config.toml
targets = ["count", "its colour", "light from"]
num_classes = [5, 12, 4]
activation = "swiglu"
qk_norm = false
parallel_block = false
dropout = 0.05
width = 256
residual_init = "none"
lr = 0.001
batch_size = 256
lr_schedule = "wsd_sqrt"
Rows from block 5 of a small image classifier, named by matrix and row number. Rows with one number belong to one neuron. Each number is 500 + 50 x the weight over its row's rms, rounded and kept within 0 to 999. All counts start at 0. Numbers have three digits each.
Before each neuron's rows are labels from the 100 images, of 14848, where the neuron reaches its largest size: "colour at peak" is the nearest of a few named colours to the mean colour under the peak. Only what is clearly more common there than usual is listed. The data: rendered solids tumbling over patterned floors.
# gate: MLP gate (model.blocks.5.mlp.gate.weight, 672x256), inputs 128-255
# fc1: MLP up (model.blocks.5.mlp.fc1.weight, 672x256), inputs 128-255
# fc2: MLP down (model.blocks.5.mlp.fc2.weight, 256x672, transposed), outputs 128-255

colour at peak: green
gate.614:449475489524476540419506509598489495485477504527495485578502486507512551534485466489514541581525486502447539422468598433574574474426508516513526511560547452505563510438533500442462583427413497541434560465566489438554495530469471476433584487563513448371557534484526499543521423479440513471436566575354559394528510536520547556530499470551590530427516438536422488594458601537396586454587
fc1.614:506527545493471491423506620495508502491460577486434478541503483484518489481586438469509538489495468604644431580514412623413513399552509480538485482531539565504436555603477573469510443601538469484471464378449489485493508509464492433553480504404515557535483573483491551504467544490519468511546494518567523491463506554461426445485528472577488533542520517404477462488509470507474432486425
fc2.614:585517469512524435461475521519464537450485592539452467465532480431527527430459473505558553553455470548443568529549521446550540561453504579490387471563532527541519504464473511461490558544596432519480463530446533476499445511499434408545448545512509492551492469538505554541510517497495446523537535584493601499547528425553555477480514505470503471533441447557488533435481519530524554530536

colour at peak: blue
gate.626:560466505588488483449467568594437438480545462502614505505496492441455496499508494527554467467515544590497558546531359461468474510451495452455448431496514547534692487513528493554493494574520481525466549498480461513524500545522543542499464499476433560526478526607513549481493504475540396501588487469433426362495417476429490601510473447497509514413449364363470460523545413384559448515494
fc1.626:508499516523463614494522409579582571518466436443535426562587560540442476567514416500506477560524391583429525573601474466501397526414519494534499511580492491490543464478491521534478540503496530434458489469513480516446459587491489508454406528492516581509442502507547516433429470620533493505442611525535470480501512396470512466600520506473536543552492466455401493482472428525489445504562
fc2.626:525467547594490490505479557517494535490502525537634510484532511516408471567498449545488435528496523620453602470542486514506603455476568503564487537473521469478455577532486504534520544483593500439524473514459570597553447522498559546475395519556564474545448433519549509505483559546514469549496607525511467481462420548577429552497477549484452474623547471536422518434504479560556527528580

colour at peak: brown; black
gate.323:535531520495583502631440503547439563562583480380533513489478543494540434501438542536523526505442470497503524568570525424525536484539419507583457537448397466453582506397505471607571482521440561555469421557479489526520492425521491492512531516531437421499524480444489414496491498444576511577532515499508448467489532640527398508582507535543456493518431368433441508468506453541503472439493
fc1.323:547519516487587515617436519546431564539568514391532500485469528499532437509445548523541528499434469505525525569577521438530564485548443512607450503441420453467584519395510456593574485539454574556467447557484495559512504417505501490523536517513425432487517484467517425495493513457569509579538517512509457471461522635509390541579482514565455474522446352446445508451511443540513494414481
fc2.323:495488491565503449496576337562494522523467539553451661437446575490529618418521427502473486572490476530565514413458501519534563481500479409478480442471488536449519566515518479527543501428348566497547442509434472511514484512500546548490452534481462544456521523462544494558600560517479479610450392450544556566560486543495475534467527494524455470442506483600474490519576590383545564409486

colour at peak: pink
gate.67:499516450576522513492508554554503461420585565507415425445488521447509502458429412444527545637507495546600468491490501522490468421412536406503472488616493556598437534553452462458481521567546513588482535498572587527473529553508504544508647486508410465617486476511471541557463541479545485501494545449518536459488488487431458527492378560535514470520417379498428428506448503487504489537471
fc1.67:426500559495548511506466522479502519588413493451655490510590542546520439454510570611534469438501442510468452466488490495468491513559453540508574432394490477386606454440487577535545518461481497451494437528528414492451505480546529470472399575480612511403514489470470505439489438558444490549480516610494473508429544463606540590498592490503478580495564550435532551504530405546474412484562
fc2.67:445435524536477522520462437378499498588536507473511534502624626497527531467478446535453464531484489503604468480353514430518505537477532429508432447470449477470535464458499551530528613563478504467528434466542469416529508503568559452470486517482485549468569482506476471438439486579491506494434416564563517593516482461521549585508459440490477590509511529551488491496464460526621543498555

colour at peak: green
gate.222:591445558493490455448450480538504508448503521482529490554549486531483574535494454547512481593393593525496530502575499476473501454546554426551483550413538510557430469512491541427555466530560594401638496618522554476487434468419495555535433539518510463547488561518593505452463589506472483499502492475476513514542508534583464465577522628480512493589545430457519480452483529504536519590472
fc1.222:483530399457538508507622526458521419494487426477527529489482505439539445417528580395469516510480352444512523542427561518590497537493419480473509512554519470471517530453500482619502522489431409643442481470429370490570540487513474440489528475467464527431525454548528398507526492491480537520485434553521521539419548463412513528476518396525521522475493532538510507496521489525489486402489
fc2.222:463518556463473447545561508545489511510607562621608558516490566532422506559605455454603516434513453592486422572468542538556534444504567519515509527528530523579567568611469536492488545481527564465485501465613518500421417525529499404413519492481456472557467503442461517513472488569499489394600493484563506433518551512549493494544517591538489546517413422425467524488496358435483571481493

colour at peak: green
gate.347:538504492561421478479430481525473500503528504520522529517429478547443554569442528502541500429568545559480446493498414468514409425448550446419485431421522479478534462597437514457515473530511563421545422512484537491497386610524595529428511538558473468567469495493603618588436501458598389469520522388529601396529471473508490396483555509565509457453438514465503470482479479403527493570553
fc1.347:453566537494493508510370585463531424450457551554540453517547405471480523480435453556563511478556487490537524431530441498520526536556424492473439504512437526451513456563453478454423514438474578430496530541513583501509526436561456535513501497446438499517515541446529576506551481504467488456441433509448400473437511551502564508465420539495493551386517564518545465550489514616429469525557
fc2.347:464504467432497520524653506409513501559587427502584496520512598401472462563469524416502524543481392467538497427484570534624492514528467586478484536544498527521543500476547541595506502478434461535486522605448498470535587603482538447473467522501516470452522550520530408560514477531472534588536498669556482493499500424543487485569514517498504450527546474474470497516559430527434431448518

colour at peak: pink
gate.384:481472422526484477520462464556631483446517536516401450458596515561519415405538571463545543465476526439555423479482576482536450440499500453483506435517542632518541494398520477450505469569523444462536491574534485531502425571495422554471518544455576496588544547535433467466576445554519516468536573514514621414545511538469494468575478621403545549604456514476501518492549539415509564518592
fc1.384:482557533476510524492461513486404513556503487507572589549447523449469557586494402547486531502536438570531614520572431536509534560517507560522519593550440389464410534654476494506453535447436537488520513448462554474521532388516566409558534480529433514408474462442591535488381542423489457499494467511489432569440522478515514534439510411613424474393478495549486550523451452598471457514429
fc2.384:520488481471420501502517445541424460490533484521452450589481477556436504541501495586416508458519523469531513482432487427475579528421443612466498479561521469522457531502602541489374571375436544506527516507558442590467446482499585535514455502494520426447411525469493556658415491454471505558559511480437460494525523495632516399565455526387476559480481456488466413482605508499516520461526

colour at peak: pink
gate.484:573454400496533579535486549538594554527572441457432495419536543410485484476540526516493563494462511532521496473459529441498413404539462454545455534553535613520475519384482515529473506537498511450567563472555596485570501483601466502524535458499545430419492495544608451424578431505520527499472450425514495417516484463490495445490475526497505513462395451471334482477480562518422540485552
fc1.484:402572615522479398435503468496398455491437569575548497576477456574533519514464460521500429483564465472464508547567465597494587578439513511447556463446467432492532498600532487495508495482511503556411450514444408492436483496394520488470488578494482571538512504454400539548417535458510437490526537575489511556507509577482524543535515506517461494557584566515625529545525459480579438477473
fc2.484:561512540562519497521547474514468521510524434481441561471509494510541498484428476460510532420473509462433445646501453500445522408510446501449472494471509458529581605615514470480445435485489562527458464457453468405607517562584446562589538463488445476434531463499550543493588463474387534549428545538531461530472488456513489558570500535491514368413454527469525456536499475472483468593549

colour at peak: green; black
gate.666:485491531471546483406470479564520517518458621445418639460487566473544481497507502549487510554439503381467405532531582482574482522560506380559547461463480493589513471455466458410513422513494574506497560554558521562393490530527459588579471475474440480483577461471507600518559548515516520489515453456491456462618487530495517489566483479481449471514441526484548558442420509466482408489516
fc1.666:461500459514529453566519491409504488556487490489514421579414549472496554520434515433470471435503450589509584491493518553445473360541482561486453481561481554453514491501533533627504486521443442514471497482539517424548496516571558406409542526524499501456472456503437406427544491473498471538570579582548437512484500588638513495548477506516600561507645365469454448519534413478538533466432
fc2.666:462464458516548644486435537464542485497474458411473458581512508508506406514424486482535475567461530451502581429441575512523520434533494483549509500445567326434559523471420506503561558626543451500532487486533592565510474527516433526508439617499493549491417489532434490482502546533485477483383494506477541567463482483517470594496494431530515548600533558551569515433440493458525525517515

colour at peak: green
gate.338:419525448494512556502536496459497486589474489521510524474508539462545439430603481642505506575488510550518443444421487503486463513549537479530579514480523470490397494441465496456560497477558517445570490510518471545474596492584502455541477440489571500441501481513419578590552487509493507476412543561410389483516413472436533521534538496399474445569536444545582482489534507534435438311658
fc1.338:544463526496417380527497486448486439494532546487487458593481518498565559577498583456498532552488471429497538639516482553504589535527498512502501527490515493470472540468438486475488528542471535451448463538506566524504467441465474430542478509503409483508511488494630517437496462506438541495569513491518581524462479536440478431446452509495463526458493452565518424453448481552553470678513
fc2.338:552540452421441470542476510501449535400515547511545509432477519500442435520516521509506529622500401534495550501584504525567518452522485546558602495452604475525517475570554460512459482431477496505418440527536569663462499498422420498516515500449491546347504564442501515481541503506440491433394495455572530463555418455434640499514466519436474540382517457488551442507498547474435599501500

colour at peak: green
gate.18:567508530518434538426429474530499615482523585491440497539564402492553575507539495557535555531485594505462447502565494439462499541552442481482509533463518534599446461408510462436462486553529444426536435557445471482474453553460466542533432569545510477492506548450472563474465532396506556506468514491476593501593467507475482426539450630453422451549491547443537441513494574443474558578610
fc1.18:422481480500574456575580528485502391535477436507541503457430619496458446494492520438450446468512395494539584513472506542541522475408506505512512478552504475410559560556482514556551488453483572582451536427528552519541549448547541452486568432448520548520487434542517441510524459625514467483555499485508426459419533537523498558492520397504566536463469461574429573501510428575543451410428
fc2.18:492486505491522585502477430408441506438533565586470509453516437518470435502542478539560564457510475436441479454520497445546426420516515501478519491510465486536507469467491575531452501487548549486466543488442446468438532517536507458535400508547542428455401548511520475482588443464459533610574500566493483477560425431472498532470634544433551456531493391513592585532391486471383490442558

colour at peak: brown
gate.324:516530493464450420448589461569471492541494431537462403463497551501540469445578585583452536513460470518517485510547432465506593546548520575419551653550563529579533576465386395508426400498557459419499506454518552431562407463563483428556475438519476473479385540484490520598534504520507486452592488467592541465562509470463547441493483568545369462475435591487533556455485549429497480531573
fc1.324:474487428399529566590380551467534535495513542445511507505502480570494495493458424440558513510530495474409505518415537482505492499469490389528421449494464493442498487561525547517637514521505422493449512490547423562438521525457496479458520529436529484529506406454487477464569501475544517523437460568489550475506590462474564550412650502492537469508482467480444547518583404527515538555452
fc2.324:555547479521513504576508512490610566478493391542461478538560518514492465492470483432512570497466487491424459481575528477431409578497419471504486502567585467503547447508468450538564510485337511475407512543537457545459509454411419472436516508439554496506628438492496485453532500585477619518463441446448554482612573423489547451487499588411480479469582545588548551544486544550546552515489

colour at peak: green
gate.518:559491485555506559484545467552501497545522501401497380565503515484475474535467539593502472524506469457407566470547520422635394544512482542444443478499478512490502502469482612498555501591485491474518545490528427505464467577485522468458469560617458464552569598373381525605475556506495565465476420535409441482485526554515490501445513508458485482536466476434534445563450422509445408450408
fc1.518:519495482458419623427579454446554480535420573428463455471484562547552465524490545514500519542469469451544482499489571486547452506420445527475556496480486529500495373446496612481524529520587541442494472446478499614486477508500492482532488558537500438467457548424445499542483550528471502490461494641547520493531568526465486536441503475481502492601475597475494420457525400510452494548463
fc2.518:399426489568525480506482569438482461508433518491456434524458503572431553574552444460493407503439496538552540498538578551472491479507520474579523484519464516532512491376442450553516460500615477447480573571586532419517483506416508587500488478515446509565453395547486496453594552480660559517554508576442491586450554476507414492431501560524503532567606459429535566445593419543613479448442

colour at peak: blue
gate.275:487522492513539382429573579523467424479529483589472516388487479505517447422561614469454562532510615492570542488433508462502530432608538571471543452517497509517465502491520478570536533568504465579443555541473484378534531425479532468511555457523508585593452452482457597493508448476510431433516498515509613450486451599512526572503509408488507537521311447521544571487529473571483519537522
fc1.275:473507533498490459509387528597408487525516529543513447500492531565496526538534433594525467555496580531533464454473471493455538479415494545498532458451436537518512465489473410600470486487551572405488583537551514462493475495544466550473394519545532460580430573554507680431514533463541480518481516487450490485583386543543493459533501521532482554517419449512563502450479503460555453532500
fc2.275:471461579483484446544421526518479473530449495489496560490488563588543483527499517605539516431502514537507585530433501519394518447502519550503431516475494538512508468584488486484436525531517453462453506454548434535438469488542479399564579486398482578478492532486425509434470486527549531503577450498579458502482585592456462511458479538500495606502443463427577484498437469554514486488559

colour at peak: blue
gate.329:532640522544526459405472544611464435498455535541412484502477451483531484503543465475398544502476491564474486509428506471508581507510474397509561449568507543579556496531544570466549525516483545513463528452455534441599568449471445512513481473438594537515403503560537591480565457484508527455501488540454462382546518564488538570549428457454398599489412445497470412593470520563515519463512
fc1.329:509569509495512502422356522534542454515460450581475472498460462539496535603556486424484613503524540490479544510463597479524491529472460468475535510517565451533530505519581483498578532511436532477473525519410585487585521426462463461478501496417497564518412540524514576534509431566448421444519463504492514468478566570482515590480482428473407609501392425504550521569457507501489612484498
fc2.329:540575493432513501482479485499468454542521532465346475553438496445453512502463465570477513433489512575563493477489488530456558449553472481531551438508489506431506506473518525521497468524546527499464494484526479590411429507442597476535517460577481476490567553423432537597543491447596465462593493509392396529466474528486546483460503400566547517510500475465526540541593500647451478485432